config.yaml
image_size: 32
translate: 0.06
norm: "batchnorm"
block: "basic"
upsampling: "nearest_conv"
beta2: 0.95
beta1: 0.95
shampoo_beta: 0.95
adamw_lr_other_params: 0.0011
cautious_weight_decay: true
max_steps: 6700
batch_size: 128
lr_schedule: "linear"
weight_decay: 0.0
adamw_weight_decay_other_params: 0.05
Rows from block 8 of a small image super-resolution model, named by matrix and row number. Rows with one number belong to one channel. Each number is 128 + 32 x the weight over its row's rms, rounded and kept within 0 to 255. All counts start at 0.
After each channel's rows are labels from the 100 images, of 14976, where the channel reaches its highest value: "responds to" is what is common among them; "peak at" is the part of the image that holds the peak. Only what is clearly more common there than usual is listed. The data: scattered letters and digits in many colours. In brackets: how many of the 100.
# convs0: first 3x3 conv (model.decb.0.0.convs.0.weight, 96x192x3x3, each kernel summed), inputs 0-191
# convs1: second 3x3 conv (model.decb.0.0.convs.1.weight, 96x96x3x3, transposed, each kernel summed), outputs 0-95

convs0.75 [121 197 135 143 169 159 125 130  93 167  92 142  96 115 124 147 119  94 145 150 154 140 100 155 114 129 131 101 129 184  97  93 132 154 118 159 155 155 166 133 139 132  79 155 112 124  90 156 135 157 172 169 151 139 190 103 164  91 149 149 158 126 145 145 162  84 138  99 111 207 102 119 143  70 124 126 133 114 103 117  98 117 105 131 111 111 110  97  99 165  97 119 111 120 147 142 163 126  91 146 217  64 153 144 156 131 106  65 142 151  53 118 121 132 123  94 180 154  85 133  91  93 159  99  96  79 148 239  96 206  57 150 129 108  94 100 134 112 105 144 102  81 116 131  79 199 159 145  53 137 106 131 182  94 118 133 121 135 152 158 157 137  87 183 118 121  84 130  39 150 182 123  87 161 104 150 104 173 122 142 137 107 132 126 138 123 169 141 111 130 142 150]
convs1.75 [121 127 162 100 142 117 146 108  81 155 110 134 138 135 129 158 122  69 110 121 153 159  89 106 114 160 154 110 166 107 150 157  98 154 116 127 153 124 134 122 148 210 181  76 132 150 142 159  78 117 137  70 145 163 147 146 139 175 131 151 146 199 128 175 157  84  81 123 112 151 125 109 130 145 154 103 118 139 103 157 102 194 118  78 204  80 232 161 154 167 110 123 119 164 162 105]
responds to: yellow (40)
peak at: centre (71)

convs0.3 [150 114 128 133 140 118 111 137 174 126 143 128 120 173 130 188 132 183 108 117 112 148 173 194 128 127 126 173  85 127 128 161 148 164 144 127 163 123 100 187 157 139 125 137 132 115 124 123 138 131 107  79 120 163 135  84 148 153 158 137 157 115 170  96 106 141 165 153 116 102 158 141 100 106 123 142 153 140 150 160 137 110 134 101 191 183 144 140  86 122 112 121 138  99 113 177 156 114 167 137  85 162 135 148 138 156 106 181 109  98 170 156 126  69 116 137 205 151 103  60  89 182 132 158 140 187 137 130 167  86 183 147 158  95 139 141 157  75  52 196  92 105 150  68  52 113  98 121  71 119 116 144 151 195  58 120  98  98  84 124 146  82 147 146 151  83 119  91 169 139 131  92 126 133 152  44 128 118  76 142 180  77  96 113 131  87  57 106 126 151 115  97]
convs1.3 [ 91 130 164 117 189 129  89 139 113 168 117 129 133 115 127 135 142 141 112 115 135  75 148 145 150 165 148 110 113 122  68 102 130 139 142 202 134  73 115 216 176 148 174 130 165  70  84  48 136 150 180 179 142 170 193 123 135 128 131  77 162 185 145 185 114 140 103 157 144 143 105 113 137  96 127 149 168 166 123 122  92 185 123 115 177 111 117 133 159 147 116 142 152 163 153 134]
responds to: yellow (46); pink (44); white (43); orange (41)
peak at: bottom centre (48)

convs0.37 [121 103 106 154 153 127 122 107  99 117 162 108 128 151 110 121  92  89 163 122 158 120 141 121 141 126 144 100 107 165 150 132 129 125 102 100  94 126 173 128 117 146 138 135  94 127 131 153 110 116 152  87 111  95  94 156 144  54  53 132 101 136 124 125 116 145 132 110 159 132 127 131 128 113 125 141  98 125  47 112 112 101 138 142  75  97 174  96 110 110 151 137 137  76  91 100  44 149 106 167 111 151 147 185 132  31  45 171  46  98 125 102 115  96 122  72 170 200 119  56  96 144 103 134 182 203 120  74 143 154 135 105 147  54  97 125  54 108 132 182 122 110 119 122 168 125 140 131 113 148 141 181 158 192 176 140 115 129  92 120 103 126 122 153 139  64 105 159 153 178 102  84 150 110 165 109  81  86 130 143 161 156 107 138  98 146 151 147 161 160 181 159]
convs1.37 [188 137 100  98 187 135 176 149 153 135 119  99 120 109 115 133 123 157 178 148 124 167 116 133 153 104 152  83  94  71 129 161 102 157 118 102 172 103  89 107  98 111 152 100  95 140  94 131 118 181 103 107 184 174 155 123 134 168 129  49 170  60 114 158 151 116 145 147 118 136 167 112 188 102  63 176 175 116 154 106 158 133 105 139  72 108 163 153  96 161 194 118 147 126  99 145]
responds to: the character N (28)
peak at: centre (59)

convs0.86 [ 93 151 116  99 105 100 140 110  94 115 115 133 152 129 140 159 122 113 105 113 111 129 181 128 154  96  93 107 109 103 124 154 129 138 109 187 110 111 173 109 130 140  83 118 110 114 153 147 127  95  92 106 134 115 140 111 127 113 135 133 142  98 119 175 170  79 147 159 171 127 111 103 136 120 142 160 168 119  93 172 118 135 140 157 128  98 130 163 104 129 145 139 115 119 155 128 169  93 102 131  97 139 180 103 157 161  97 106 252 168 107 125  67 133  86 181  97 106 113 184 190 132 152  93 138 113 127 191 127 102 111 131 118 140 121 126 143 159 176  85  59 102 180 119 108  93 156  87 129 143 182 146 143 102 119 159 207 166 151 126 121 147 114 175 133 105  99 104  57 189 113  73 136 190  22 180 194 143 143  71  61 141 160 167 122  63 141 121 101 128 160 167]
convs1.86 [145 160 127 126 113 133 139 155 116 172 147 136 123 137  80 154 105  93 112 112 159 119 162 161 128 146 167  65 110 124 118  60 126  94  68  63 121 133 163  98 167 159 159 127 139  76 163 155  70 130 136 110 104 154 109 145 166 100 162 164 119 110 158 183  99  88  81 125  57 120 179 134  93 134  97 196 105 160 167  52 107 135  94 128 104 116 167 141 120 127 149  93 177 108 152 179]
responds to: yellow (44)
peak at: centre (82)

convs0.46 [ 96 107 126 173 126 114 158 120 112 105 142 104 111  93 122 144 103 115 124 140 165 133 146 127 133 127 111 123 111 131 124 164 141 111 160 103 162 150 163  66 144 140 116 129 110 109  99 138 134 104 116 119 127 134 117 144 126 125  97 135  61  99 101 127 148 160 121 151 130  98 114 112 120 165 130 121 148 155 114 174  95 127 109 134  91 125 137 133  95 135 162  77 161 106  72 145 118  99  48 148  80  96  96  99 132 144  42  89 251 148  46 101 128 155 139  66 132 109  90  71 143  59 125  76 111  91 134 116 140  88 113 139  92 138 137 105 174 187 143 114 124 162 164 118 133  99 155 117  56 121  96 140 122  72 186 201 146  70 153 140 128 105  70  88 136 101  97  82  82 175 120  61 136 114 161 153 184 133 145  77 110 165 110 160  54 150 108  62  96 145 107 141]
convs1.46 [179 144  51 130 101 105 141  74 145 145 126 111 124  66 109  86 131 182 127 114  79 139 120 145 105 157 101 158  92 103 118  89 117 189  58  74 105 113 126 174 166 160 119  71  91  90 131 121  79 136 139 162 106 125  63 122 145  95 120  72 117 193 154 154 111  88 140 146 107  61 149 104 102 144  77 107  87 108 133 118 137 123 170 120 106 100 105 144 109 120 145  76 123 148 162 134]
responds to: white (46)
peak at: centre (62)

convs0.15 [116 102 136 124 123 120  81 108  84 156 128 124 160  90 132 125 125 128  99  92 159 173 134  96 138 129 145 131 114 159  93 105 154 130 135 172 121 148 124 172 109 124 119 116 111 119 138 103 153 101 129 156 172 120 128 117 138 121 162 141 144 102 203 161 142 134  86  76 110 156 142 155 168  96 129 157  94 112 163 113 118 143 121 116 141 117 118 169 116 143 150 132  76 153  89 117 127 151 145 104 154 115 193 184 163 188 138  92 166  68 149 106 152 164  87 172 131 141 138 194 131  72 189 117  52 126 177 159 151 125  97 176 132 131 133 119 126 156 147 144  94 193  72 144 173 121  89 117 197 139 145  80  80 119 150  89 137 144  83 195  51  71 133 142 178 139 152 153 121 156 247 139  79 125 176 152  86 175 145  68 138 166  82 103 127  90 118 189 110 116 147 111]
convs1.15 [132  62 108 136 125  94 173 147  97 195 133 132 160 176  95 111  76  94 145 118 113 100  61 148 114 158 146 169 115 151 120  92 119 110 112 138 122 174 127 137  57 158 118 102 199 176 145  60 141 160 100  88 144 101 127 168  75 158 122 127 154 151  94 141 131 196  77 114 177 168 134 176 148 134 147 119 157 112 103 100 158 138 123 123  88  67 124 172 165 135 114 164 153 158 137 134]
responds to: black (48)
peak at: centre (76)

convs0.62 [115  95 148 134 157 170 165 135 159 145 145 124 121 110 148 147 184 194  96 211 134 105  93 153  88 131 169 108 138 201 142 135 130 129 136 155  96 194 114 152 147 101 177 113 179 102  86 112 124 109 124 128 148 128 133 145 198 126 180 128 152 149 163 130  82 118 198 167 118  65 119 117 145 143 118 138 136 143 154 115  77 148 167 128 139 143 182 155 120 138 144 106 191 146 134 178 124 158 141 105  97 127 126 120 149  93 100 101  98 110 123 113 130  59 127  85 131 179 157 138  78 107 159 138  83 113 130 129 129 122 132  97 156 134 120  86  89  64  79 157 165 137 158  59 126 124 142 148 121 101  68 153  87 112 238 154 141 109  89 146 141 186  85 152 151 197 177 110 142 131 118  78  86 153 100 130  66 121  77 116  99 158 119  81 132  72 125 112 156 104 106 169]
convs1.62 [141 146 108  93 139 138  73  94 151 125 163  81 122 119 109 129 118 145 115 119 116 181 138 169 133 157  72 126 168 122  84 158 145 148  92 175 134  93 143  78 145 127 118 113 127  66 191  79 133 165 101  71 214 152 121 105 114 147 132 185 135  91 118 111  94 122 137 153 148 141 110 102 122  63  94 199 126 132 189 117 113 125  79  63  79 100 139 103 167  88 103 134  88 110 111 129]
responds to: count: one (56)
peak at: bottom centre (97)

convs0.36 [173 102 145 126 124 122 110 120 184 157 129 145 123 148 147 160 155 117 160  92 150 156 147  98 130 139 149 115 123 138 125 112 111 133  96 109 117  83 123 102  68  95 115 156  71  80 121 147 151 191 107 148 163  59 172  72  92  99 123  83 150 131 104 140 118 119  97  71 132 164 141 128  79 156 116  98 150  75 117 129 125 122 126 168 133  91 132  79 100 111 117 153  96  98 109  91  41 113 136  82 116 190 131 124  89 161 141 114  90 104 134 108  76 172  68 131  94 107 180 187 205  83 165 136  97 115 132  63 165 117 137 145  74  70 127 174 136 142 133  76 163 128  48 109 177 127 172 175  93 126 120 104 128  84 138  74 176 179 118 123 127 120 163 109  93 149 116 140  99 154 122 156 160 138  93 105 162 141  83 157 160 156 130 186 176 118 164 133 187 130 161 167]
convs1.36 [177 123 145 138 168 152 123 153 161  81 139 151 100  98 157 184 177 107 109 140 122 197 205 143 110 141 140 110 179 166 160 138 111 113 135 166 134 182 176 140 110 116 131 152 110  98 198 121 159 165  84 149 126 128 205  99  97 116 123 157 114  95  90 124 126 142 146  99 188 143 137 100 101 174 144 150  77 118 124 106 116 134 160 121 133 108 119  56 143  52 144 127 111  65  95 103]
responds to: blue (48); black (45); the character W (26)
peak at: centre (73)

convs0.79 [137  99 128 112  98 111 135 126 137 124 134 155 130 130 117 141 112 131 138 139 146 134 132 130 110 138 121 123 141 120 102 105 122 108 154 181 122 137 137 145 133  94  85 132  85 106 104 131 108 121 137  92 129  90 184 132 141 127 123 159 138 148 110 101 117 123 159 119 124 112 117 108 136 117 127 107 147 149 116  89  78  94 142 131  97 148 126  82 141  99 143 100 107 103 103 110 109 213  52 144 100 111 108 181 133 107  96 104 212 152  22 103 143 150 180  72 161  63 100  90 141 148 150 136 135  83 125 219 108 102 133 113 150 132 169  66  84 174 182 101 146 123 124 154  77 116 208 178 121 168  86 116 131 117 168 130 136 146  86 155 117 138  66 158 146  88  75 138  46 125 176  72 124 124  92 212 132  84 132  99 145 237 105 153 119 118 163 131 190  88 131 113]
convs1.79 [144 151 102 124 156 157 119 120 116  99 140  85 155  66 106 163 130  86 164 127 124 141 111 133 106 150 115  98 144 127 139 134  77 110 133  96 126 109 115 230 181 143 126  87  95 152  97 139  68 147 132  91 188 111 102 127 139 123 107 176 153 155  96 164  72  73 143  69  31 167 118 109 139 174 140 126  93 147 154  91 154 129 129  99 127 105 112 166 186 123 128 173 104  71 157 126]
responds to: the character N (25)
peak at: centre (72)

convs0.25 [134 139 160 186 147 113 102 165 116 146 179 142 125  78 174 123  71  89 106 112 128 137 130 135 153 140 127  84 100 129  96 101 125 110 122  93 142 141 108 111 127 150 130 157 100 119  82 165 128 131  62 131 155 150  85 129 108 115  94 106 111  96 141 158 182 152 123 134 151 121 148  91 109 162 133  80  92 128 115 106 128 153 165 149 127 142 101 160 113  92 130 135 172 102 172 129  97 100 162 126 133 134 136 183 100 118 142 104 125 108 133 127 166 139 173 101 154 186 119 124  99  77 143 165 174 157 116  47 122  42 132 106  69 165  73 129 124 125 174  95  95  59 131 151 142 122 139 122  39 144  81 144  80  97 174 104 106 121 177 136  64 135 143 193 177  88 151  93  80 158 122  74 134 160  69 142  98  73 113 132  53 128 123 143 145  55 180  63 146 104 130  79]
convs1.25 [150 157 121 128 111 134 119 136  92  52 100 150 155  80 143 120  73 199 158 129 152 126 205 121  97 124 127 132 154 179  88 138 122 171 154 176 148 135 173 108 156 131 110 136 132 144 172 148 139  98 121 149  97 125 153 102 135  82 114 105 104 129 153 118 146 141  93 146 161  59 178 106  90 180 146 130 175 146 107 165  60 110 210 139 110 163 170  94 123  97 128 153  69 120 101 173]
responds to: black (60); purple (44)
peak at: centre (71)

convs0.31 [146 129 162 157  82 149 122  77 136 143 118 130 150 133 149 135 153 135 133 110 107 186 126 126 159 114 114 142 126 144 103 106 115 116 150 127 110 142 135 140 126 130 124 152  79  86 125  95 126 140 161 131 140 116 118 112 125 125 165 145 126 157 130 144  93 138 120 107 151 128 128 126  82  94 132  98 142 132 132 112 119 129 154 110 119 137 113 124 109 123 122 129  98 155 116 120 109 100 117 148 158 104 102 169 115  73 183 166 138 129  80 168  79  76 102 206 122  92  95 136 104  47 171  92  93  88  83 113 151  70  98 150 105 137 138 143 167 143 160 144 159 147 121 111 162 118 183 172  99 151 150 174 175 142 147 128 168  84 214 237  73 161 151 109 102  17 128 189 114 128 113 154 149  67 217 166  35 118 128 135  60 182 135 167 126 131 193 169  83  92 132 117]
convs1.31 [114 104 119 108 148 140 159  64 126 148 158 126 122 137  95 148 180 153 111 146 151 211 158 102 157 224 101 166 135 157 106 113 129 179 149 171 178 183 105 149 152 141 103 149 109 152  94 134 141 149 136  96 116 107 109 161 151 181 136 187 205 147 125 163 163 102 115 101 137 115 134 163 134 164 162  97 158  95 140 111 136  70 115 110 180 146  95 136 151  61 166 106 126 118 178 102]
responds to: blue (44); black (42); the character W (27)
peak at: centre (79)

convs0.38 [159 126 107 106 124 145 108 108 167 126 128 156 132 146 151 152 126 139  84 120 117  72 110 101 158 121 123 132 107 117 145 127 130 123 109 147 105 136 122 134 133 106 140 119 120 128  68 118 137 174 115 114  83 123 163 103  77 144 168 124 153  91 147 164 116 100 143 154 164 104 124 140  67 129 148 144  92 143 169 176  99 117 158 133 133 107 150 116 117 139 124 142 120  95 137 148  93 202 168 142 174  87  67 179  95  77  70 107 188 154  77 172 143 153  92 101  84  96  73  84 147 141 168  97 189  78 133  67 135  95 116 135 119 117 118  72 135 176 163 162 131 145 131 200 159 146 196 148 109 122 100 181 159 118 134 127 168 131 154 136  97 176  40 197 150  90  92 152 142 125  53  79 166  66 113 131 108  96  89 111 132 211 149 168 150  73  91 128 156 147 183 133]
convs1.38 [156 116 121 173 101 113 148 180 153 133 155 121 145 101 132  79  99 127  85 124  64 123 170 148 157 180 113 180 116 107 137 117 143 161 124 165 110 171 113 179 170 116  49 114  67 136 171 115  68 133 105 197 168 186 142 116 138 152 129 120 151 128 104  84 187 124 156  83  61 139 130 160 102 142 128 148 114 143 158 113 152 101 111  92 125 190 151 146 103 116 166 116  90  76 120 163]
responds to: blue (45)
peak at: centre (77)

convs0.42 [146  71 124 135 187 180 136 168 156 148 155 131 103  85 142 142 143 132 113 151  78 133  98 157 119 111 110 163 123 133 127 152 154 140 149  42 155 145 114 151 113  61 163 107 133 130 127 140 140 121 131 133 125 129  51 136 133  94  66 203 135 182 101 154 135 148 161 162 138  96 127 151 215 123  97 124 118 185 121 168  95 140 149 155 153 171 176 174 133 135 166 136 125 116 139  91  58 179 136 109 138 154 135 157 122 196 157 154 146  97  66 101  92 139 152 100 115 168 118 127 142 176 133  88  75 118  76  33 159 152 115 140 168 103 144 110 151 128 145 163 125 126  82 106 128 129  86 101 178  86  99 121 154 135 171 152 132 130 127 109 111  97  88 157  96 134 102 127  89  80 150 102 140 117  87 122 166 109  88  83  88 194 139 126  71 112 176 186 136 114 196 112]
convs1.42 [133 126  98 169 167 140 114 101 137 136 141 152 118 166 118  95 155 166 119  68  82 136  93  96 154 157  95 103 110 123 148  90 127  54  12 177 101 152 147 118 114 104 193 114  81  64 173 105 139 134 106 105 139 129 111 167 123 111  71 119  93 102 131 180 125  97  75 147 125 122 112  90 108 126 141 165  78 144 139 105 163 118 101 121 149 102 107  99 132 103 135 129  86 147 192 180]
responds to: count: one (39)
peak at: bottom centre (67)

convs0.90 [150 158 142 163  87 144 128 148 119 144 119 133 116 130 150 116 106 114 123 137 163 144 168 118 113 125 131 113 102  96  95 120 124 144 110 116 115 139 120 123 122  62 116 158  83 119 116 190 132 133 153 139 167 103 144 131 146  97  87 114 120 120 126 100 172 111 107 138 145 132 129  91 114 105 145 146 130 137 128 104 110 168 125 121 126 115 126 161 113 139 162  94 145 113 128 156  92 140 209 162  99 160 178 177  65 112 140  90 132  88  95 148  52 149 151  82  96 213  41  86  73 173 153 122 185 133 178 136 139 115 158 159 192 183 117  73  94 206 141  98 133  63  76  79 141 147 175  85 108 128 108 111 170 165 101 131 179  72  92  92  95 178 141 107 155 169 107 142 121 124  92  32 110 161 129 144 117 110  97  95 159 121 210 130  96 110 157 140 103 180  83 166]
convs1.90 [139 121  57  77  99 149 114 156 125 179 191 160 137 158 113  82  70 149 119 126 176 114 155 163 127  95 112  69 167 141 110 112 180  83  87 134 112 115 131 131  17 134 132 153 131  95  87  98 130 137 120  81 122 103 125 152  88 127 182  90 154 118 109 159 176 116 137  73 139  83 119 141 126 158 137 104 112 116 132  68 156 152  61 153 158 143 114 139 138 134 133 136  82  75 127 129]
responds to: black (46)
peak at: centre (86)

convs0.64 [ 84 107 120 185 132 119 120 129  79 129 159 127 122 127 177 109 105 101 161 126 115 114 127 110 136 107 112 144 133  96  98 136 113 120 102  95 140  98 178  99 113 172 142 117 130  97 116 151  89 122 157 131 138  98  99 160 159 136 156 130 145 131 128 144 159 131 130 160 121 126 112 124 136 129 113 107 146 161 118 123 133 136 139 114 101 154 146 174 130 111 132 151 146 141 121 112 183 169 137 102 129 196 166 115 136 127 100 141  67 179  79 153 125 137  75 135 135  85 118 110 157  91 122  67 128 154 172  55 168 174  48 170 205  92  58  90 205 113 105 197 107 120 121  49 138 146 108 116 149 154  88 112 122 129  99 122 125 152 101 129 143  87  95 102 163  92  49  90 130 161  85 117 181  80 213 101  80 107 103 115  80 101 157 126 141 247 101  52 131 118 105 120]
convs1.64 [118 146  85 135 148  85 139 175 103 179  90 136 117 138 138 112 110  48 141 178 127 105  27 106 178 113  84 140 106 111  77 154 100 118 126 119 100 148 125  96  70  85 154  90 184 142  95 146 116 101 123 162 137  97 147 110 157 152 139 124 106  72 127 135 113 103  89 154 165 147  48  96 187  91  87 128 152 123 130 137 135 153  93 167 105 133  75 147 120 189 131 136 136 164 120 107]
responds to: blue (46); brown (43); black (41); the character G (27)
peak at: centre (55); top centre (33)

convs0.68 [162  78 110 115 105 134 142 113  86 122 181  54 124  93 131 148  73  70  88 127 193 143 148 146 154 115 161 137 106 158 172 157 131 148 152  16 143 164 119 114 108  93  95 101 117 113 145  96 109  99 106 117 135 133 122 120  88 122  36 113 131 113 130 123 126 146 114 134 146 105 147  88 145 119 143 141 147 141  85 194 137  81 127 123 132 122 162  79 115 126 147 119 164  76 108 119  97 162 107 164  52  99 147 111 200 150  86 113 200 135 132 131 178 205 155 121 145 128 135 120 182  91 160 140 157 127 130 109 141 107 120 183  97 115 161 145 125 116 118 125 106 137 110 126 193  92 102 121 146 137 123 103  87  83 137 139 208 166  80 191 122 118  66 157 180 144  87 149 106  93 156 170 140 162  99 151 109 182 114 105  89 146  95 169 100 181 113  92 146 153 102 115]
convs1.68 [125 179 119 108 113 133 160 168 164 132  78 157 134 125 148 126 100 167 215  79  71 190 132 138 182 161 168 123  77 116 124  83 126 112 149 124 137 151 205 160  91 148 109  89 129 124  65  57  89  99 125 153 157 111 138 127 105 120  63  71 180 138 158 158 163 125 167 129 154 120 161 111 113 116 114 173 111 126 122 120 113 106 125 187  93 149 112 109  95 122 130 142 175 167 130 120]
responds to: black (50)
peak at: centre (51)

convs0.85 [ 96  85 134 146 146 161 125 114  99 108 113 132 106 108 149 146  99  52 149 120 140  87 131 145 163 100 161 100 122 114 130 140 119  90 172  78 187 124 179  92 151 128 140  74 102 128  75 130 131 155 120 186 137 140 112 127 142 151  69 111 151 116  73 115 216 104 124 116 155 153  97 116 144 177 113  79 117 111  59  98  90  94 156 158 100 117 144  84 105  99 116 125 133 116 133  99  61 148 219 168  52 185 135 206 176 105 164 101 146  95 164 139 115 173 107 102  86 140 120  79 137 102 129 180 128 131 162  62 137  97  90 152 151 103  61 132 100 163 146 164  94 122  57 158 149 134 132  99 148 165 122 175 128 111 134 110 135 125 142 137 109 132  95 143 184 128  87 154 109  94 186 156 133 113 130 150 155 144 108  75 129 133 199 118  95 171 111 159 155 111 104 156]
convs1.85 [136 134 118  95 118 162 176  91  63  57 129 185  98 160 186 181  95 148 176 121 131  57 117 108  94 110 172 126 139 145 130 132 183 125  54 147 134 191 124 113 107 108 103 100 176 145  91 131 117  70 117  62 125  76 137 162  94 150 109 154 106 125 125  94 151 129 110 126 121 145 156 119 130 110 162 105  96  92  77 123  92 162 102 132 165  64 161 127  89 134 158 142 159 131 109 126]
responds to: black (45)
peak at: centre (57)

convs0.11 [116 148 129 166 107 115 152 147 131 155 119 119 125  90  90 132 143 142 100 158 119 106  94 125 143 155 124 118 142 164  89 108 143 129 168 163 110 134 125 116 108 130  98 111 167 110 139 166 137 165 124 186 145 115 114 129 141 141 150 100 126 116 161 130 111 103 169 104 123 113 135 148  82 120  75 119  86 157 111 110 127 142 114 153 124 142 137 125 166 130 106 120 130 107 117 194  63 220 153 140 140 132 106 206 121  98 119 159 127  88  72 131 114 119  63 151 109 135  99 195 171 200 131 156 157 186 138  96 145 116 114  98 211  17 106 111  97 135 173 166 112 165 140  87 164 102 161 106 159 124  96 178 122 170 133  88 170 161 138 146  65 156 150 176 115  38  25 173  94 137 112 118 173 128 140 101  91 130  96 106 146 177 105  96 145 171 120 147 128 168 193 132]
convs1.11 [176 128 145 115  76 135  78 162 145 132 132 134 110 112 118 113 122 133 113 110 121 118 144 140 185 189 138 122 103 119 165 140 139 148  66 152 213 169 173 177 159 119 220 169 135 189 188 133 191 132 119 129 143 135 165 130 135 133 110 178 175 139 120 159 111 155 101  80  64 116 106 135 183 108 143  68 135 168 143 149 134  81 159 131 115 140 113 143 177 103 119 147 146 127  81 132]
responds to: yellow (50); white (43)
peak at: centre (83)

convs0.88 [108 125 130 130 143 142 114 111 138 105  88 140  94 117 164 107 101  88  82 120 181 145  99 169 161 142 113 142 136 131 146  83 128 119 120 101 160 160 121 142 135 102 101 150 117 117 121 129 126 107 159 128 141 139 129 122 144 125  79 130  81 107  71 108 166 133 123 121  82 124 166 113 146 132 132  65  99 142 152  99 113 181 112 153 132 129 125 152 106 133 133  96 120 102  81 125 171  82  80 115 143 160 116 146 126 149 117 103 155 188  60 175 113 209 141 121 110 100 139 102 112  85 185 130 159  99 149 140  69 147  97 111 117 117 149 113 202 184 157  86 165 102 115 135 129 155 166 153  63 182  99  78 113  90  89 148 126 108 195 114  45 113 163 116 130 159 109  82  62 140 149   3 149 181  88 167  98 162  83  71 156 157 107 153 158  59 114  70 139 127 113 168]
convs1.88 [112 116 103  98  94  72 153 100 115 102  89 117 142 125  73 111 132  90  94  97 143 146 138  86 119  85 152  96 117 152 158 150 106 199 161 139 147  45 124 162 157 160 113 104 109 152 125 134 111 158 105 139 125 175 127 162 112 151 141  83 125 198 115 132 171 102 124  96  91 123 159 139 172 168 129 107 130 143 156 131  82 141 236 126 177 166 181 123 158 146 170  70 158 143 114 171]
responds to: black (44)
peak at: centre (75)

convs0.24 [167  89 138 158 141 136 146 118 108 114 128 156 106 136 166 157 103 112  98 126 129 179 163 106 126 142 156 136  92 133 163 130  99 143 108  90 148 126 179 111 151 114 167 130 136  79 133 111 112 111 138 147 155 161 129 106 138  96  70 147 131 150  71 148 134 166 140 162 124 125 129 126 153 121 126 144 139 127 112 117 118 136 134 148 116 128 154 126 130  88 140 136 129 117 103 107  94 147  94 165 139  90 102 187 157 156 105  84 173 132 125 142 115 132 145 104  89  91 193  85 178 121 117 131 180 133  85  89 145  99 156 100 107 160 181 106 113 201 185 104 153 214 105  87 131 142 140 172 150  59 134 122  72 175 194  77  88 155  54 128  87 156  63 135 184 177 110 149  86 175 162  66 133 114 132 171 136  69 148  67 146 229 107 142 133  89 124 140 142 118 217 186]
convs1.24 [139 134 101 133 111 113  87 128 108 109 118 106 124 106 162 141 139  63 182 209 100  81 114 129 168  92 135 131 141  71 125 162  96 135 115 148 106 141 135 166 114 120  82 152  97 135  88 128 213 223 136 112 157 116 144 146  83 143 122 170 115 121 108 105 184 169 166 105 146 153 130 148 128 122 139 130 113 209 143 109 189  97 120 156 113 163 128 166 126 127  85 209  88 113 107 131]
responds to: the character N (38); the character M (32)
peak at: centre (90)

convs0.40 [163  99 129 128 125 109 116 141 141 100 153  93 146 106 131 131  87 137 141 125 193 146 144 144 138 133 101  90 147 116 121 165 144 108  86 138 138 131 102 113  85 149 123 139 113 105 111 145 156 127 118  98  79 104 144 106 129 113  76 169 124 128 101 141 147 110 131 141 149 115 132 176  79 133 135 136 100 136 138 143 106 141 195 129  96  81 118 179 130 167 134 119 119  95 142 127 120 178 170  95  88 113 235 144 128 150 111  95 172 148  39 139  74 123 171  73 151  90 112  39 125 154 159 140 166  83 136  86 190 165 114 155 172 132 119  86 175 135  80 203  91  95 176  92 115 164 112  96 131 107 106  93  98  51 124 131 164  93  65  78  79 160  88  57 158 122 113  81  81 140 134  34 123 107 159 111  81 155 125 149  98 137 150 167 122  98 149 104  88 123 127 142]
convs1.40 [154 146 139 141 144  76 139 160 155 112 102 110 128 111  96  45  64 178 126 161  97 103  87  48 184 139  97 102 104 141 130  93 123 133  63 142 118 126 112  96 175 144 142 166 123 112 132 124  88 142 121 187 157 169 155 114 148 101 140  96  64 109 146 102 125  98 107 157 126  63  85 109 132 164 165  52  97 153 137  70  89 147 102 108  87 115 122 164 152 140 139 105  98 122 156 133]
responds to: black (58); brown (53); blue (47); purple (46)
peak at: centre (59)